config = dict(
    arch='resmlp',
    model='self-supervised image encoder',
    dataset='small charts drawn from random numbers',
    train_examples=203450,
    image_size=32,
    crop_scale_min=0.4,
    horizontal_flip=True,
    translate=0.06,
    color_jitter=0.4,
    method='moco_v3',
    norm='layernorm',
    norm_position='pre',
    activation='gelu',
    mlp_ratio=2,
    layer_scale_init=0.1,
    parallel_block=False,
    inner_norm=False,
    patch_size=[4, 4],
    conv_stem=False,
    layers=8,
    width=192,
    projector_hidden=512,
    projector_out=128,
    projector_hidden_layers=2,
    temperature=0.3,
    target_momentum=0.99,
    init='lecun_normal',
    residual_init='scaled_by_depth',
    optimizer='muon',
    muon_scale='match_rms_adamw',
    lr=0.0015,
    momentum=0.9,
    nesterov=True,
    orthogonalizer='newton_schulz_5',
    adamw_lr_other_params=0.0025,
    grad_clip=0.5,
    magnitude_pruning=0.3,
    steps=11800,
    batch_size=256,
    epochs=14.8,
    lr_schedule='cosine',
    final_lr_fraction=0,
    warmup_steps=2360,
    weight_decay=0.1,
    adamw_weight_decay_other_params=0,
)
Rows from block 2, named by matrix and row number. Rows with one number belong to one neuron. Each number is 200 + 40 x the weight over the matrix's rms, rounded and kept within 0 to 999. All counts start at 0.
# fc1: MLP up (model.blocks.2.mlp.fc1.weight, 384x192), inputs 0-63
# fc2: MLP down (model.blocks.2.mlp.fc2.weight, 192x384, transposed), outputs 0-63
fc1.102,206,244,236,200,329,200,200,200,200,142,200,287,200,210,216,248,200,200,152,200,200,200,225,159,271,200,130,159,156,200,141,200,200,170,200,200,218,164,113,187,138,200,231,159,250,200,200,209,149,200,252,200,222,222,162,153,119,134,193,158,200,252,200,165
fc2.102,189,200,146,276,216,196,153,200,185,164,200,158,200,241,191,280,200,200,275,110,183,173,157,282,209,200,178,183,200,219,200,200,200,187,219,200,110,223,260,291,230,215,189,252,157,224,150,207,200,177,135,155,200,200,200,200,252,244,200,247,204,179,200,185
fc1.103,219,114,200,277,200,210,200,161,200,167,204,242,277,141,268,273,201,128,271,257,200,166,227,202,182,200,237,223,197,201,200,171,121,201,253,192,239,200,242,128,256,208,250,150,216,266,200,200,267,200,200,200,173,202,200,228,113,227,200,200,202,162,187,141
fc2.103,127,201,228,200,200,180,200,200,273,259,149,219,126,204,164,170,165,216,177,130,200,200,228,131,232,149,200,200,182,158,200,186,200,222,200,100,153,168,200,200,190,200,188,200,200,174,96,240,281,200,200,200,200,200,199,185,200,228,189,200,240,282,200,200
fc1.104,199,200,237,248,180,263,200,178,200,234,200,149,200,162,200,200,140,162,165,168,200,272,200,321,240,200,178,189,191,107,251,169,226,134,200,200,200,227,249,250,197,257,169,270,202,172,266,247,96,161,270,210,205,86,260,200,233,191,200,223,110,208,108,181
fc2.104,233,200,200,200,212,146,200,228,200,222,207,200,200,248,200,188,297,243,225,168,255,159,263,140,173,285,216,175,208,200,236,228,200,200,168,223,227,259,176,170,200,158,200,135,238,200,235,239,220,259,200,208,200,324,200,127,219,218,225,149,267,200,281,235
fc1.105,200,168,200,200,250,248,142,177,251,235,200,104,200,200,171,200,147,155,147,200,200,141,200,161,190,192,144,266,236,279,183,183,209,200,259,184,200,179,239,193,250,160,129,141,147,307,293,200,135,219,162,116,135,210,217,200,243,150,170,200,200,201,259,173
fc2.105,200,251,268,200,137,131,217,171,194,167,142,268,200,200,200,200,200,234,204,155,200,268,120,290,203,131,200,123,243,242,200,186,293,191,165,200,200,200,172,213,212,200,263,219,238,122,209,254,200,159,200,236,286,197,214,212,142,200,268,200,173,207,118,200
fc1.106,200,217,125,247,161,237,200,159,169,108,216,253,153,165,200,145,210,147,256,205,231,217,131,124,264,141,245,188,200,175,163,174,200,137,306,169,200,195,122,200,243,259,200,254,221,223,287,225,249,280,155,165,200,217,134,223,171,200,246,200,200,223,277,130
fc2.106,132,132,209,217,200,195,200,200,219,200,200,204,200,159,211,187,271,220,239,154,190,200,200,200,200,200,137,242,239,209,152,200,273,200,185,189,211,200,200,200,207,200,200,119,230,185,200,208,200,200,147,200,200,200,242,142,266,269,139,224,217,234,195,200
fc1.107,119,67,200,137,253,200,200,200,166,227,200,184,200,200,200,242,206,215,200,200,254,230,100,200,289,178,200,240,150,200,301,200,200,200,240,246,190,252,200,200,192,144,299,194,154,200,285,195,189,150,220,200,183,164,178,200,233,160,140,246,139,276,127,136
fc2.107,235,285,200,247,113,200,275,250,200,213,161,254,200,200,170,153,200,90,183,249,224,183,177,248,96,275,209,226,230,200,158,200,220,183,209,174,226,200,200,219,200,200,128,176,249,200,170,236,186,238,302,264,200,199,99,218,131,200,207,200,176,200,200,186
fc1.108,163,218,249,157,277,176,178,191,158,193,201,244,200,200,279,200,193,236,200,340,292,130,200,200,150,200,200,200,172,189,183,198,200,200,190,200,172,200,196,200,200,283,208,195,228,88,216,200,111,156,120,184,159,200,299,163,242,149,233,153,200,200,200,211
fc2.108,221,100,76,217,198,256,171,245,200,144,200,256,300,249,153,215,182,170,97,169,273,200,200,255,267,163,200,161,155,96,163,196,247,167,109,204,140,325,200,147,222,83,122,147,237,145,74,200,221,242,128,282,265,200,242,210,225,200,143,155,238,84,150,293
fc1.109,200,204,238,138,114,153,166,200,234,307,278,274,234,200,200,172,200,245,154,200,200,191,175,180,175,224,235,200,200,134,200,235,254,200,200,207,261,189,265,200,208,200,155,203,201,200,200,224,217,194,139,200,200,237,200,200,218,200,200,200,170,200,153,276
fc2.109,200,251,122,147,242,200,200,128,123,211,200,200,184,200,200,158,200,200,223,169,200,207,196,165,259,202,221,141,191,117,200,194,200,235,200,200,276,200,227,137,200,200,200,67,162,239,166,120,213,200,169,176,132,170,160,231,272,200,181,202,238,273,247,111
fc1.110,214,151,200,260,152,200,200,129,141,275,161,209,200,163,200,214,207,198,129,224,153,200,171,172,232,205,200,200,200,261,200,200,200,200,222,153,212,200,200,200,164,200,189,200,176,289,307,236,244,211,227,245,202,226,280,218,264,223,203,200,250,200,299,119
fc2.110,131,250,186,166,200,200,200,277,200,200,204,156,127,200,200,200,172,200,141,200,253,200,207,274,200,180,200,147,264,127,200,187,216,152,246,200,194,184,200,200,176,131,200,194,259,177,210,200,182,200,142,256,233,200,200,200,200,200,151,200,200,221,123,200
fc1.111,154,257,153,243,141,200,200,200,200,200,183,238,265,200,177,251,200,256,191,200,200,181,215,158,159,181,306,200,178,179,222,149,200,171,200,111,200,200,208,200,205,200,197,150,185,265,152,200,231,155,200,181,200,228,170,200,233,263,224,221,230,162,236,200
fc2.111,204,200,256,200,200,195,200,251,200,223,270,200,200,211,193,192,200,200,212,200,207,240,231,242,192,217,153,200,211,159,127,194,200,200,145,236,200,215,203,184,200,165,151,209,200,155,195,200,200,200,200,291,137,200,150,200,202,192,229,176,200,200,205,216
fc1.112,149,219,263,180,208,78,135,162,200,181,311,145,255,246,118,164,226,155,200,200,200,200,218,200,252,200,123,113,160,267,109,200,200,323,200,200,214,205,317,240,169,200,112,174,200,200,127,263,200,200,103,237,162,148,200,200,172,147,243,170,248,255,249,256
fc2.112,174,186,200,140,177,161,200,241,200,227,147,243,205,235,210,200,134,163,258,200,200,165,200,200,191,220,270,206,230,146,214,200,154,233,200,200,200,186,179,200,200,200,200,181,191,200,200,149,163,183,213,200,143,200,214,228,114,200,190,200,253,242,149,200
fc1.113,218,200,104,227,245,145,226,200,200,178,142,148,200,152,139,215,226,200,270,232,200,127,200,163,224,144,320,223,235,176,200,160,252,200,157,200,213,144,230,233,151,263,231,200,275,250,173,165,156,200,219,166,200,251,238,200,115,224,200,186,200,228,200,267
fc2.113,200,164,200,200,163,206,134,191,130,175,228,200,251,200,182,221,221,222,200,200,200,229,200,150,224,260,200,230,200,200,157,184,200,320,172,251,200,231,149,181,225,176,200,108,200,200,255,218,201,137,235,176,200,103,172,200,254,213,236,236,206,194,193,128
fc1.114,261,200,166,170,200,200,190,184,240,214,142,200,242,169,174,112,162,200,200,259,256,188,180,187,231,226,169,172,200,249,218,139,240,123,235,112,168,171,200,240,236,234,200,210,250,164,137,212,219,260,241,200,200,258,188,133,156,200,200,187,200,159,191,236
fc2.114,123,200,266,194,220,200,200,201,200,200,200,200,280,324,200,224,200,177,194,162,154,246,178,208,200,128,238,167,200,200,100,162,97,250,200,194,167,200,226,267,225,147,258,180,130,234,228,200,167,188,200,230,235,124,200,242,255,162,200,200,221,240,209,200
fc1.115,221,159,200,200,144,261,278,200,168,164,150,161,251,162,218,216,182,200,172,179,200,218,261,200,174,142,200,236,200,236,199,200,172,230,200,169,233,200,178,176,200,200,183,203,200,247,160,200,164,200,200,207,224,214,200,132,196,226,159,200,200,200,237,200
fc2.115,200,144,200,200,226,177,196,200,241,140,224,198,159,174,245,183,200,279,200,220,200,151,175,200,258,187,140,174,200,180,220,188,200,238,200,226,198,200,264,278,137,199,199,178,244,174,200,200,200,223,200,200,200,133,209,263,311,191,261,200,216,200,99,200
fc1.116,239,200,174,260,197,145,200,200,200,276,234,233,169,225,231,166,237,187,271,194,224,193,274,200,203,200,268,130,181,46,228,281,145,183,200,102,200,230,266,200,157,217,166,205,152,164,200,168,258,200,195,163,188,200,200,201,200,169,203,185,179,195,200,177
fc2.116,235,205,200,200,200,200,239,212,187,200,151,200,132,148,167,214,200,223,200,200,168,185,232,200,200,200,200,219,279,215,179,148,166,173,210,200,152,170,193,66,266,200,200,232,200,200,200,201,164,105,229,232,210,117,172,224,216,145,219,200,129,181,215,217
fc1.117,166,200,218,169,176,270,196,165,207,200,194,200,184,200,213,200,198,200,200,200,148,200,200,216,166,200,200,142,200,174,221,254,174,250,248,137,200,253,118,200,236,167,143,203,151,191,241,200,220,257,200,172,169,200,200,244,200,180,158,228,158,272,186,200
fc2.117,192,200,200,250,254,143,203,200,234,288,155,200,200,265,196,200,200,241,154,191,213,173,215,200,144,200,179,341,200,200,128,191,200,236,216,178,223,141,192,190,170,198,200,172,200,230,135,168,200,162,136,200,200,222,200,128,261,200,183,200,151,194,236,255
fc1.118,98,275,202,256,173,235,243,173,200,285,164,176,145,257,246,224,149,256,205,144,200,247,191,173,200,221,200,249,200,200,277,200,200,210,125,200,208,200,200,155,200,175,200,200,200,227,195,171,180,174,246,134,200,200,245,200,175,192,122,146,213,237,259,200
fc2.118,212,149,200,164,188,148,226,256,188,176,300,200,200,270,200,200,161,103,183,200,200,231,200,200,152,251,230,237,200,200,112,200,200,57,200,221,248,232,234,200,127,184,165,207,232,200,245,200,216,177,138,201,181,236,268,161,232,200,157,228,200,141,200,200
fc1.119,200,200,217,211,155,200,144,166,245,239,219,181,100,179,200,200,182,121,162,200,238,150,200,200,198,200,200,200,189,206,182,147,202,200,192,200,333,181,189,226,181,200,219,200,213,200,182,119,277,200,272,200,200,161,154,283,216,200,165,267,200,154,180,200
fc2.119,245,260,200,200,200,173,200,200,239,231,226,204,245,200,143,200,200,212,200,200,275,200,252,164,213,198,222,136,183,253,127,198,264,174,127,239,134,248,200,142,173,200,110,200,207,140,303,187,127,147,156,202,191,221,281,169,237,173,235,128,200,150,200,212
fc1.120,194,211,203,195,197,200,225,139,200,233,195,152,273,221,141,200,200,207,182,144,140,153,243,264,259,246,304,200,167,161,200,215,157,221,180,114,219,157,159,203,204,204,161,169,200,198,170,240,200,200,187,200,141,212,200,200,200,178,286,200,173,214,200,200
fc2.120,163,200,200,163,166,187,151,260,127,189,200,252,206,159,221,155,200,165,275,285,259,187,200,153,128,200,200,157,241,239,168,200,240,237,313,194,138,234,201,164,194,209,200,276,244,298,200,171,225,216,200,227,177,169,235,301,206,200,184,256,184,253,122,230
fc1.121,200,200,200,187,190,159,149,200,158,200,196,138,240,200,282,214,172,200,184,225,200,226,170,171,251,200,200,232,157,234,131,200,200,200,200,175,200,169,215,200,200,173,236,200,142,200,257,129,176,183,200,200,267,155,205,240,200,142,217,194,198,138,135,202
fc2.121,200,188,243,161,200,178,288,231,194,200,251,258,200,182,150,267,163,152,200,200,196,299,268,159,189,285,200,180,192,142,260,143,205,247,204,200,172,226,176,122,176,274,153,251,183,200,233,200,259,200,156,204,217,190,200,193,193,200,170,200,211,200,288,151
fc1.122,140,200,270,184,168,199,258,217,148,200,218,198,158,222,200,259,311,169,200,148,285,171,245,200,161,200,223,200,200,238,136,200,200,200,177,177,230,213,165,200,220,251,117,200,156,181,200,237,195,153,183,170,222,200,200,170,260,200,145,187,189,200,200,102
fc2.122,255,208,192,285,125,200,186,252,262,195,190,135,282,200,200,135,111,270,200,200,94,200,200,180,254,105,181,221,200,218,200,171,127,200,215,145,200,107,239,208,263,233,251,200,202,158,200,185,200,226,230,200,148,185,200,203,259,200,208,241,190,200,200,217
fc1.123,197,279,197,176,200,177,200,208,163,200,167,267,145,171,230,200,281,271,200,247,200,147,276,200,200,200,215,114,200,109,253,200,200,180,231,122,200,213,217,223,209,200,191,200,224,170,159,200,200,200,165,200,146,218,189,173,142,217,236,215,222,200,225,200
fc2.123,211,162,108,217,273,193,304,200,204,171,241,176,156,166,200,200,169,200,187,200,222,227,194,152,185,173,179,272,166,249,201,164,200,242,190,246,149,158,185,200,236,225,236,200,167,151,222,186,280,200,200,156,213,200,219,87,244,155,200,179,254,200,200,157
fc1.124,154,200,200,218,191,146,274,162,200,172,107,182,200,205,148,224,139,183,237,200,175,200,159,254,200,200,200,153,290,198,248,174,200,244,187,200,291,192,200,169,160,238,165,146,162,200,200,200,165,200,169,168,200,252,200,200,302,170,200,200,316,200,163,223
fc2.124,213,158,150,231,214,216,200,262,192,200,228,200,139,176,143,190,237,195,177,255,254,200,200,149,200,171,153,257,120,200,200,168,198,215,190,208,174,140,220,250,200,154,236,317,232,200,200,260,235,257,180,257,200,200,200,200,128,200,152,200,110,200,242,180
fc1.125,200,200,217,219,200,199,164,260,200,200,157,200,200,202,153,200,149,151,239,200,214,215,200,200,200,200,133,190,206,200,200,200,233,212,200,200,200,129,203,200,200,234,200,258,200,163,176,200,139,200,141,200,200,200,177,156,200,192,200,237,164,209,200,186
fc2.125,235,200,213,199,200,178,203,146,212,239,264,200,200,161,200,142,207,279,125,194,179,200,214,200,304,160,282,200,200,200,181,242,195,200,209,188,163,268,200,169,200,200,161,166,214,200,200,233,299,208,222,200,163,200,299,270,199,336,200,163,134,200,154,221
fc1.126,142,198,187,174,164,239,215,200,200,209,207,200,275,206,155,201,200,178,200,200,200,200,148,200,236,226,223,162,137,231,205,151,197,180,277,200,161,200,210,192,200,218,200,251,270,245,202,193,171,187,240,200,194,234,163,153,162,203,165,269,264,238,242,200
fc2.126,200,200,200,153,267,157,249,200,132,254,195,182,134,140,276,268,139,255,167,200,172,160,228,172,200,290,200,292,200,242,230,248,151,278,233,200,200,173,196,177,151,219,156,128,200,200,178,190,265,239,125,258,200,182,143,200,250,205,200,98,200,153,129,200
fc1.127,182,200,233,200,145,208,233,234,260,134,200,204,200,200,169,200,200,200,200,255,200,200,248,180,200,246,137,257,187,200,200,161,200,212,200,169,230,251,160,226,238,172,149,200,257,139,207,295,213,194,200,200,195,256,261,200,142,200,200,200,171,129,168,200
fc2.127,200,200,200,110,152,200,200,145,200,200,164,174,249,235,152,239,191,275,200,200,200,200,200,280,89,200,200,200,147,200,200,219,175,142,200,171,200,98,150,198,128,200,159,200,109,284,106,144,200,200,200,301,166,89,200,200,202,200,200,230,200,227,184,191
fc1.128,217,201,212,200,191,68,101,220,200,156,181,228,226,200,75,242,206,158,209,131,165,200,192,200,199,200,171,200,200,200,269,240,182,200,159,147,218,153,200,200,200,235,200,199,237,251,200,164,183,200,200,200,186,200,198,200,200,250,172,163,223,200,216,182
fc2.128,200,200,273,238,200,235,200,195,250,200,200,200,208,146,256,200,200,200,200,336,200,183,184,171,243,200,211,187,152,227,124,184,170,200,200,216,191,173,174,239,218,200,200,200,190,245,119,312,200,178,216,205,250,200,192,245,200,256,222,157,177,200,150,200
fc1.129,200,198,154,271,222,147,169,197,200,269,194,224,162,200,217,200,244,200,200,200,184,143,200,231,153,261,200,220,200,217,110,192,309,200,191,203,200,200,261,161,198,188,142,209,209,241,109,243,188,124,164,149,160,234,243,227,240,200,234,200,200,260,177,262
fc2.129,200,200,298,148,213,176,189,141,253,196,233,214,227,200,200,237,217,251,175,197,200,258,200,143,200,208,200,284,200,190,199,189,149,205,211,200,200,194,174,234,271,190,173,156,186,193,237,200,200,178,117,240,148,193,187,143,200,249,123,173,200,177,200,218
fc1.130,200,180,137,175,141,202,146,200,186,198,200,200,198,200,236,213,140,285,187,180,200,147,138,162,200,157,210,177,200,200,168,218,196,200,147,200,200,200,200,218,200,135,200,128,200,249,226,200,201,226,222,208,228,200,222,221,238,188,200,234,129,218,160,288
fc2.130,134,192,184,237,235,200,179,144,226,221,176,252,232,202,225,210,200,200,239,187,247,181,232,200,200,200,200,200,237,229,175,135,132,183,256,116,200,144,146,170,200,221,134,200,210,134,142,200,200,200,158,180,200,200,125,184,200,145,232,200,285,200,290,153
fc1.131,140,231,200,194,139,219,203,161,207,200,200,218,239,200,200,172,200,262,161,119,190,254,172,237,200,200,273,224,200,200,243,239,244,233,184,207,222,172,163,200,138,200,250,169,169,200,220,137,260,262,200,200,271,191,196,200,220,127,200,187,263,200,200,170
fc2.131,230,200,153,227,200,229,223,252,154,233,200,159,157,244,200,221,237,205,206,224,141,198,206,200,200,172,200,200,204,204,201,105,170,254,200,170,200,195,200,148,226,200,152,200,215,200,141,169,201,200,200,200,120,151,199,170,200,218,233,200,218,190,247,200
fc1.132,175,174,186,194,200,234,167,200,200,200,151,163,198,148,200,166,181,234,177,160,257,200,243,153,166,252,200,193,267,208,262,180,178,199,142,271,241,154,121,259,172,178,200,162,226,169,200,177,200,200,184,121,223,200,147,234,107,200,200,221,223,195,200,225
fc2.132,202,200,200,257,173,152,171,152,218,200,212,221,201,200,162,258,197,200,254,224,148,230,200,238,200,170,200,166,120,203,184,239,156,195,200,154,192,200,200,200,267,200,200,200,200,183,200,125,205,212,267,230,167,200,218,169,226,219,190,188,206,173,266,200
fc1.133,200,107,200,214,216,194,185,219,310,206,242,200,137,200,194,214,169,200,127,157,215,200,200,186,168,283,200,200,247,220,258,200,162,200,222,242,178,177,181,222,175,199,200,212,177,254,200,247,200,131,244,240,238,200,200,147,156,228,204,265,200,200,289,243
fc2.133,286,289,215,189,200,200,204,153,200,160,200,210,238,200,200,200,200,242,258,197,201,280,200,196,224,153,185,200,200,259,161,156,136,217,130,125,191,208,213,194,231,206,198,131,255,200,163,173,228,225,173,171,200,202,225,200,210,200,146,150,177,200,124,187
fc1.134,192,217,160,234,200,200,232,161,200,200,152,200,209,200,182,200,189,151,135,240,256,185,209,195,152,200,225,257,200,244,218,249,200,307,193,202,200,201,200,189,200,200,217,200,251,284,117,200,233,181,213,263,171,176,263,216,216,149,180,200,152,200,126,200
fc2.134,200,109,254,157,200,221,160,225,268,200,234,212,157,257,238,206,301,238,240,242,200,200,170,258,200,236,200,228,263,121,200,200,200,121,219,200,200,223,200,144,192,200,220,200,200,200,197,168,237,200,202,127,287,200,216,257,200,200,189,215,262,172,242,226
fc1.135,216,191,154,158,200,257,200,169,172,200,200,174,252,251,256,200,159,202,259,258,245,274,200,213,211,200,217,223,195,200,173,185,263,200,247,224,125,187,200,200,164,127,200,230,200,238,200,179,200,200,191,200,110,164,183,200,200,200,304,189,232,200,186,113
fc2.135,208,149,200,200,176,192,354,256,233,228,239,228,160,114,116,211,200,200,106,202,134,200,290,200,177,233,200,200,132,254,265,296,205,204,166,236,307,156,218,168,200,200,200,183,200,200,287,200,167,208,200,120,200,200,203,118,147,214,132,148,200,243,187,175
fc1.136,200,184,200,200,128,231,200,315,239,115,227,211,218,230,200,200,206,142,151,238,203,173,132,200,200,185,234,276,200,200,200,247,200,200,182,184,242,200,200,200,174,200,190,152,200,273,174,247,207,224,192,253,243,137,200,200,200,211,142,200,177,235,259,279
fc2.136,171,160,135,272,248,269,200,153,140,154,176,189,158,211,232,268,191,200,200,147,214,214,152,165,268,237,200,158,133,270,194,200,188,215,247,147,159,200,198,216,155,225,269,200,158,174,213,200,200,243,200,250,246,187,141,200,194,215,155,220,200,252,147,109
fc1.137,157,200,200,201,162,278,188,241,251,160,273,123,205,200,200,200,200,220,173,247,214,200,182,200,200,132,200,279,182,200,200,160,180,100,200,144,269,258,275,137,113,161,219,151,200,176,152,187,190,237,263,278,238,227,181,114,185,200,208,212,200,188,200,200
fc2.137,213,200,204,248,200,200,194,200,200,184,207,200,218,200,172,181,238,250,180,215,188,175,208,200,200,169,226,182,112,200,255,200,209,250,200,225,241,113,238,217,281,209,177,188,200,116,200,313,198,220,200,203,200,147,235,200,200,191,255,200,126,160,193,200
fc1.138,312,233,150,200,196,200,167,284,260,162,138,200,264,220,238,156,181,200,171,203,203,200,200,177,213,124,200,200,190,232,268,179,200,200,149,200,182,200,132,216,195,150,222,228,225,166,197,200,200,231,290,207,158,249,148,216,215,200,195,171,169,200,230,254
fc2.138,155,177,228,235,292,200,200,75,209,204,286,200,231,155,148,200,200,196,229,200,183,200,100,194,200,200,313,265,194,217,128,313,200,172,169,174,150,184,283,200,222,152,139,200,126,200,200,200,157,285,256,151,286,135,248,200,240,200,276,241,140,139,179,212
fc1.139,265,195,260,200,200,225,167,186,291,213,200,249,200,200,200,139,148,130,192,200,222,200,305,247,171,201,254,157,184,152,102,185,157,200,172,200,214,260,200,184,200,200,200,173,136,200,200,200,200,136,307,200,200,138,219,200,164,200,220,262,200,145,200,200
fc2.139,128,181,135,244,176,243,212,158,106,217,254,200,160,178,232,201,233,219,230,184,241,200,230,239,213,200,91,200,188,200,290,205,181,249,120,162,200,117,200,200,232,140,200,207,269,184,200,200,94,202,141,200,179,211,215,247,253,200,127,235,208,257,180,200
fc1.140,194,211,200,180,176,199,223,118,182,200,201,200,200,200,118,174,200,167,200,67,233,200,200,200,210,195,211,200,212,202,187,200,129,193,233,216,163,200,200,200,186,200,179,207,200,237,175,222,200,191,243,198,168,230,200,200,200,164,200,157,200,270,165,200
fc2.140,205,200,220,236,169,209,250,264,243,186,192,198,221,200,236,195,200,262,200,318,173,240,181,200,200,195,200,226,232,200,163,194,175,202,200,164,263,200,152,200,195,182,188,100,200,200,208,149,219,200,200,211,184,197,172,200,188,200,200,206,322,231,220,200
fc1.141,200,200,166,175,198,217,197,265,133,200,164,239,294,200,164,200,142,186,183,200,178,191,200,200,200,200,185,191,212,200,226,261,166,213,255,161,240,200,200,220,210,230,116,255,220,197,234,129,200,244,228,105,226,200,125,126,208,200,178,177,221,183,177,197
fc2.141,204,203,90,197,233,200,200,200,238,174,200,200,63,122,273,200,200,132,200,237,156,176,204,162,201,179,273,227,160,200,125,200,188,284,205,200,177,222,200,200,200,191,200,176,147,200,174,219,200,200,223,200,212,168,197,220,302,211,165,231,139,291,253,233
fc1.142,236,244,200,173,223,200,285,184,200,276,221,229,135,241,237,200,259,190,200,200,200,147,161,227,189,172,223,271,164,248,127,200,100,197,194,262,155,155,257,201,217,200,200,215,217,200,200,200,179,200,200,200,220,200,200,200,245,190,200,200,200,209,177,200
fc2.142,176,167,206,202,203,200,200,200,254,211,179,198,241,243,128,200,157,115,200,200,264,201,167,244,200,242,260,200,198,252,232,200,214,200,200,165,99,200,153,175,195,110,200,200,268,166,200,100,187,113,200,172,157,132,163,194,242,146,168,242,242,172,221,200
fc1.143,175,200,200,200,159,200,251,215,200,160,157,200,200,200,200,200,278,222,228,317,200,284,164,165,159,153,266,219,200,187,134,133,161,200,240,200,249,200,250,200,201,200,223,200,200,200,207,181,175,264,156,200,217,200,220,200,200,200,229,214,244,216,200,192
fc2.143,250,144,177,197,177,189,200,200,234,241,223,200,206,217,209,239,173,231,200,108,200,174,166,211,200,209,216,200,200,106,160,162,200,200,219,179,223,182,200,242,154,193,200,212,266,258,200,244,200,249,298,200,310,164,199,240,200,141,142,109,200,200,197,100
fc1.144,156,264,195,200,199,236,151,186,200,177,120,89,151,182,200,236,137,235,200,178,249,139,270,306,204,163,177,236,228,182,200,254,220,179,200,228,218,200,200,162,200,144,235,288,204,161,200,168,262,274,291,200,239,200,246,168,200,200,158,200,261,235,281,200
fc2.144,165,190,208,152,158,175,237,230,209,200,268,175,248,239,200,200,275,245,205,200,128,200,213,200,103,172,200,200,200,251,242,226,200,211,172,225,270,200,200,271,223,200,200,195,200,200,249,205,144,250,170,200,206,178,223,195,137,206,135,259,207,174,200,200
fc1.145,200,245,152,177,148,239,175,140,260,160,200,156,200,200,154,235,190,126,200,140,200,186,126,253,200,247,218,200,267,200,112,162,223,204,167,200,200,222,162,200,200,228,200,212,161,200,200,232,200,227,173,174,291,241,225,193,221,147,200,226,191,204,200,238
fc2.145,200,200,288,176,253,200,201,266,229,200,200,200,200,200,254,160,139,175,216,210,200,249,259,179,256,200,200,172,144,303,200,213,200,219,233,308,200,200,200,181,195,255,200,197,316,185,201,200,128,200,195,150,161,186,205,169,200,145,244,248,200,206,232,222
fc1.146,200,163,256,93,268,268,200,242,212,200,282,191,194,200,200,261,203,193,180,200,207,194,227,240,134,130,214,168,246,178,134,202,268,299,152,200,200,152,179,165,235,229,198,200,221,200,280,141,200,268,198,187,183,206,157,200,200,200,261,200,149,200,196,200
fc2.146,234,200,177,200,200,164,200,138,200,165,195,232,250,200,200,200,200,181,200,191,184,200,202,222,245,200,236,270,196,292,196,135,188,194,240,251,232,267,200,212,200,167,221,261,234,143,200,157,200,217,200,214,200,200,296,229,236,200,200,208,195,200,200,178
fc1.147,170,200,200,133,214,150,200,283,192,200,200,159,253,200,200,180,229,205,170,351,200,200,200,183,256,200,200,271,241,200,239,299,200,103,200,133,200,200,127,76,200,200,300,200,147,167,258,183,200,215,200,224,189,200,89,200,149,133,209,299,195,95,200,200
fc2.147,250,182,200,200,252,243,200,198,200,276,222,198,200,141,253,178,221,231,245,182,161,167,147,200,143,200,139,200,200,213,174,215,231,261,215,200,250,229,215,282,200,200,165,200,202,200,122,200,192,164,221,200,270,200,210,219,240,200,160,178,205,296,200,174
fc1.148,200,218,251,200,315,197,267,147,200,200,200,209,164,187,231,162,200,223,200,212,197,200,211,193,262,206,233,217,158,241,238,255,200,151,152,230,200,200,180,248,253,180,200,200,129,129,170,200,200,182,175,188,228,200,233,156,200,213,177,200,200,149,114,257
fc2.148,200,175,213,144,200,242,200,227,200,157,200,279,135,262,200,239,161,210,293,200,222,154,200,233,57,130,172,200,200,98,200,200,232,200,212,137,178,223,200,200,200,225,200,154,187,219,286,200,159,200,304,200,221,194,200,267,163,104,231,200,204,232,200,179
fc1.149,200,200,169,95,200,249,125,200,170,170,200,270,200,200,203,202,200,236,144,126,171,127,200,200,268,200,226,222,305,192,239,221,260,200,165,200,200,176,180,208,266,270,225,200,260,185,174,199,245,201,200,124,227,200,204,200,200,200,220,248,153,216,228,157
fc2.149,200,218,219,162,176,200,205,95,200,277,212,183,201,250,200,276,281,200,200,200,115,178,199,200,203,200,286,207,244,200,145,172,252,218,257,186,238,149,200,176,203,148,230,203,264,205,214,200,252,193,161,200,211,200,200,200,200,236,264,200,123,200,200,200
fc1.150,200,200,189,200,177,208,163,178,242,207,213,284,126,255,200,200,200,112,253,200,175,223,200,200,200,233,160,241,156,200,200,220,237,234,166,127,200,200,200,125,200,162,192,157,262,222,200,230,196,166,200,200,200,293,167,196,200,200,180,184,168,200,200,200
fc2.150,200,150,223,200,227,200,292,182,227,121,159,171,183,200,232,163,237,162,194,187,200,133,200,207,193,181,219,200,200,158,233,177,200,216,149,200,181,200,200,270,148,200,200,200,200,235,184,183,151,226,124,280,226,233,200,102,183,125,220,200,200,244,200,249
fc1.151,197,200,200,107,190,138,199,169,201,109,247,171,227,200,264,183,309,151,67,215,188,173,200,293,283,257,200,318,319,242,239,200,200,184,141,122,184,200,287,238,240,200,200,139,141,301,187,196,200,108,249,200,200,128,171,200,295,69,167,176,140,111,165,182
fc2.151,157,216,172,256,155,164,280,214,168,279,200,158,223,218,200,167,246,268,252,191,266,253,138,239,200,200,198,200,136,176,132,107,259,237,234,213,236,200,166,200,124,200,200,159,215,114,181,223,181,200,200,273,98,175,249,200,195,251,144,255,200,170,153,165
fc1.152,200,200,265,200,164,223,236,200,159,200,200,142,175,186,224,252,192,200,200,200,200,157,258,271,159,200,245,223,200,232,180,200,200,200,200,261,200,208,200,205,232,176,226,200,161,155,116,248,176,141,186,200,194,157,200,208,205,255,200,184,208,200,181,229
fc2.152,244,200,199,201,200,153,200,217,200,248,143,200,200,258,200,154,200,200,186,200,200,242,200,152,240,159,191,176,198,166,211,178,232,185,200,270,200,237,193,170,200,200,200,200,200,200,200,227,200,194,200,90,196,251,118,200,189,175,200,196,200,191,251,157